config.yaml
dataset: "rendered solids tumbling over patterned floors"
crop_scale_min: 0.8
encoder_norm: "batchnorm"
encoder_activation: "silu"
encoder_widths: [80, 112, 176]
fusion: "cross_attention"
decoder_head_dim: 16
decoder_qk_norm: false
shampoo_beta: 0.95
precondition_frequency: 25
max_grad_norm: 5.0
max_steps: 12000
batch_size: 64
Rows from block 8 of the image encoder of a small image captioner, named by matrix and row number. Rows with one number belong to one channel. Each number is 128 + 24 x the weight over its row's rms, rounded and kept within 0 to 255. All counts start at 0. Numbers have three digits each. After the name is the row's rms in percent of the matrix's.
After each channel's rows are labels from the 100 images, of 14976, where the channel reaches its highest value: "colour at peak" is the nearest of a few named colours to the mean colour under the peak. Only what is clearly more common there than usual is listed. The data: rendered solids tumbling over patterned floors. In brackets: how many of the 100.
# c3: 3x3 conv (encoder.blocks.8.c3.weight, 176x176x3x3, each kernel summed), inputs 0-58
# c1: pointwise conv (encoder.blocks.8.c1.weight, 176x176x1x1), inputs 0-58

c3.58 095:162111082113126085116164129112141117156086132173146159160120130137100106116122081154133088164144137093156135146154100139096150129138115145120143127108138142110112110129125102124
c1.58 112:124133137118110115098138097113099135114095146190133144095129123133112118138080100127129105137096150083102100162147150086123149144129138162113135126118156106087097105102142134087
colour at peak: brown (49)

c3.165 096:176122115116120118125109101110110164116121113101136149154119093079133146156093146080135110125117127138133089142116064084104085154151136126112165135159161130083144142097131071124
c1.165 096:146090130112110123126091124102122169110109117111115110112123147116130140155110123086128130136103149117131095144141067108116136134149142115093146130123130183120107105138145110107
colour at peak: brown (50)

c3.172 122:133110168130138129137119146125110138126123115123153116152165154112130138182088142177150103137166114099133118153126124086135138116102167113135176120162150127149116110117124122150
c1.172 100:135128129095138116103080139149127154137125133123131147143119153128131146139068100137158121104153124094131153134115099090093158131117171112110201092142108092127122152109115140106
colour at peak: brown (46)

c3.36 095:140127168131159136193163114157131123142150185111140137124109106157159127141159127153137091148136121112118151131084146107103129150092132166146117107171184113161155140148169125094
c1.36 093:167126187114112110124150112172124107089139143095106131107139100135145137116141111157102116140102105147116133060099122122142119105117122111159102127137143126142151145141141110125
colour at peak: brown (51)

c3.155 094:122144186131130134124115102113165114100193105116121115148105165133063140136129141079123131130119198141137160127175137153117120151114118117092124141144130161123140153136108102095
c1.155 090:112134127089115128152118100140123147135127121107100109163163175102088101103119104089120112101116156119143105130170133136135099124139103087141158101113147098083147151130109167148
colour at peak: brown (59)

c3.79 100:156139170158145136094175130101144177166134148119149117137114111110111144116140112123135142148179148128124088120171103118135119135122138142119129099144163149127124123109133129134
c1.79 103:164133172125135157155158099096117158166127162127122098140116192113137136142137109105111140152134124136160105154154176148132123156161163128148147131158146155111153148086118102135
colour at peak: brown (48)

c3.118 107:152104159137148101107097107138134143097124163107121109115109103104141132148126129095107156161097125145113125134133148114116158136158138138152142130126145114100114062124122113121
c1.118 097:145115117101145128101100127099147100108101094111136098131088137122128121146114103093127155099116155170118128150101098097123149102158140130147128122121103102120124114104143135160
colour at peak: brown (64)

c3.137 095:141114144162157136119164127148138160119144157159165140141132102125174114149171145168170166096130105150148134184127150163156129141142111163126149127108138116095138118153174098131
c1.137 099:103129147150128133070133111174143129130157109107135113134089128124124135116126140120086151151076134145132111152107094078132119120120127131160101110116121159203167127122154132124
colour at peak: brown (50)

c3.1 087:127086118138134138140081116112153129111139117148139087118156147128145172143143115119114133173128137097141133156171143116091129117134125121106154164100125149092171140150146119157
c1.1 093:132012132123123104153136109084128121113150124127112119114145142123126134164122104132088130152146138115106148137140144122100158137120116157105128124117135111120153096148123134150
colour at peak: brown (69)

c3.139 108:105153127148138135143106131112160094119124138080112136155086133171129115091120107101089145143111149137133116129103118151115130151180140114152138147105110119121109137081109140117
c1.139 095:128167168150117130136112134137134096121136121142117165112104133136148099117089114102132118134122144104136097171143135152157120146185137134161144162134161118139141175112129109106
colour at peak: brown (47)

c3.157 096:132104109129110121161141130152126136131122117118105122069121120077132108141141150179163127133094176175126100146131145112115104113116137102087153143128128168147117103112102134159
c1.157 102:122115091123091158180101146151126167128097123146090125127061142109094127149104136158114133116140114148109124164148098093124124110127117108117132138124175148141120119129124156156
colour at peak: brown (54)

c3.93 096:099126143111114125115116118152153133137111145141128137130133140135152080129138106110129157160120088140130153129117134160110147112121144133134154146147138151147158175141105179109
c1.93 108:144130150141121154142140114143127109144075133132152129160155099134125132142110141135125126153157164179104151181160136158076110137102115129151123099144111158169173111108110145118
colour at peak: brown (54)

c3.75 094:083139135144151127183099089100124169120113110113153113104097161126112103152119105103140115087128142160139156167106129136104132126099138149120146120131115176175144114133098103117
c1.75 099:127144158128150119176097083119145152090129130134122131140096113097129108151065131126173100148116122162090095135084134128087135133110166100106140100132120118135101101102144130141
colour at peak: brown (45)

c3.99 099:127134160140143157114121133124091129101109123149118169106105169138107076132115123156151124117112154127109097144168110140110107093084119123135163136100096119136144113116144121123
c1.99 106:112093115152129152157105127147131133116096129153147141114121150118119099123139135149145146161160132121119099151130087163093082143106114135128150135100103112143133117142141161146
colour at peak: brown (50)

c3.149 094:163124097141118131158113104112125149126119111101123132136160168135148115121124123167110120113123139159139148142151107144165180126060119110115126116136137153152144117095144093106
c1.149 110:148191109139093096149132135123155149100112150092127134137163146140141120107143108112155124105103132134118162108115141101132164113117135114123141119129152149159134116123142111111
colour at peak: brown (45)

c3.13 102:186134204142110140106153105143139158092095091118082096125135142121166160100109154120146102121099101107099115153132094122144131158146146112119086128130169138139127149129163125099
c1.13 105:139128204115109182107120124183122116111030083112118135162124154123133153136105108128160140132083122093094101128133082129148114124108120124126095112148143097120132154159186127102
colour at peak: green (28)

c3.161 110:139151141129084128093142121181157130138143171145105105161149129105127136108127130090153105112134135143121110115119100126152114114123140115176110116125140126129130140125140130106
c1.161 101:120126134123104114086130165158135122135152150123104107114164110106121142158148100134139123122108153127117109120111107113147132150129108143127111112114094106091135139174086127120
colour at peak: brown (45)

c3.119 105:164128110157141116138140114138128159143101145139099111152146123150140141132149109102126127150141155134122127121147144139122154165194139132152114123079105161102128147099072110144
c1.119 097:143153138112127077119146105113161150165113133148116099173141098103128103104124101095086116119166160145157124122178187104107116098155123119138136145124106102155109126132115088184
colour at peak: brown (71)

c3.173 104:147119154145103108141137116104117144148124132061147125163100095110145114106131170097119115147146150155181155125147131145159157130118104111135170122154097097131124120120160097122
c1.173 084:123153090163106134111152100091098121136116148106122108164158129121124128092148132123131136112140144119181174149156114175163154114107151080150145084139153120090137164109144133099
colour at peak: brown (50)

c3.70 103:156114125149069127128092178133148076113109125158132118143105154123131123100157124114120101077140160166086137157091166161091134110128140115142114108114146122153126090120130107158
c1.70 091:130105108129101138135129140095138116117102109134138122126093179111144175085126112104135115088175140160092166140098164161117104090149138119144124093110132113126122090124125140167
colour at peak: brown (55)

c3.85 099:119147117142142108081102147136154165176152162081133141132153138121122157137121131130139135167141149099157163097124127119107130156089126137155152103133115135130134135076131119166
c1.85 100:106140111147094125098118125097131162143108160109116113136116107146099087145136137137139111134107110125144168127112155125144116165115100098167147127117124143165121124116159127171
colour at peak: brown (47)

c3.47 119:164119153050096165115142117101118139120125107088119128105142139135149159156126144114129127126148093143144141144107124148183149071124145128146104115145128121119119178114114179113
c1.47 098:190077105121085090120120111128140187134143133122151128110131095135152143138134110134095126124140084125114109123151136145138128116099158090111049098137119114136116174130118195123
colour at peak: brown (48)

c3.91 099:127117139114119150112099105134090140136113131100107154107145133173141107095098126154137130119129146174116144122125083132083134186105123143149129150147191130111154121123154124147
c1.91 112:143122095103093128111115097074132121125097133135142098117156116141135130127090127149136166125109134135113162126101094089112163148119117117118087150160127158176106118101141131162
colour at peak: brown (60)

c3.2 104:126119163162097126122121140122102159155148137121142155108132114136134114188153157109115169158087170137149168136104125106107095117113152137069104133163119128145105124128138085176
c1.2 098:154111138163075114129165087133137152107153082111143113129153119143159119173141086121093121144141123097117118165107142132148107079108128120085086119172134096131112118103155116130
colour at peak: green (25)

c3.33 101:135092135160165113121092122153134116163099136142122128131093131109121120161130141071150171135153156144118063106103137129131158131114133101109125117146095146118082086128089107156
c1.33 096:153095128132129159089082137129155106140088135157129133141112146127099159128123121115117155165115157089097117104093094150114173113138123098110151088133105114132101105105121113154
colour at peak: brown (60)

c3.77 100:198147129185182153147174120116136107117151123127147131147149092121131129109138135106141102150146120078124081093121131150151075130144137129140114167109126097124112107127120129140
c1.77 101:140169114131137134113143119138131075127168124100132106160139116161147093105096130133135140124107118099097111097116165130132145123131121137156148147102130147131150148178128154137
colour at peak: brown (56)

c3.59 103:095127118148156175111068147149090098140108139163136079125120111125132090139137093176143117138141111104098136111110152137114114148120137124157134121138128110132134133115134077179
c1.59 096:140119125110128147134112125095133114129102139162109095134122152139100092115159125143130091112121104137136125118109107138109150175109165119143151110093121122108108139108132107122
colour at peak: brown (60)

c3.37 100:109122156159088149138119115091125155131156077113143107141139154147090109115158147162119118084165166139145137159169132130132094096144133146155103117166145140125138112153166122109
c1.37 100:148153108094116156143111168173111159131161123152108139143168147100162134128169151135139116087157168129125113169099156153146114103114105086111114143146136119121155145146131128154
colour at peak: brown (47)

c3.120 091:111141142081164127148158134136133121085098120146147124153109088130144143115135107157141147154157096121177103151189120125142173086144124121137172093075134105162116115119117093165
c1.120 104:060124162099112126117104140150129063103116121147154152122101150115114108136114106109123147147131130096144134124149134146126163151136092127151117126092142137126143127135134123135
colour at peak: brown (51)

c3.107 100:111155157128118094092137158123128111089162148137110135128137148117084115149141102129158136135126118099147117137103163096149153125130119129129125114144126104155124084111098184162
c1.107 096:118163116146089128051102128106122111132124122114106144110088157109115089143113097149155099102106106147153119107102163141115117134103125133154115106121134114170086097143132135142
colour at peak: brown (64)

c3.5 115:138138150119165092161113103099165115131118106145180142180129126159124159126120109158138081091128128150120127131153146124142154113129116082114114116155138117120124134121097127108
c1.5 097:107135140094150102160089141133193108095135098108134110166128133105155151113108158157134101063112094122148150094128136135114153103127122097145112143128145156111094130147109097120
colour at peak: brown (45)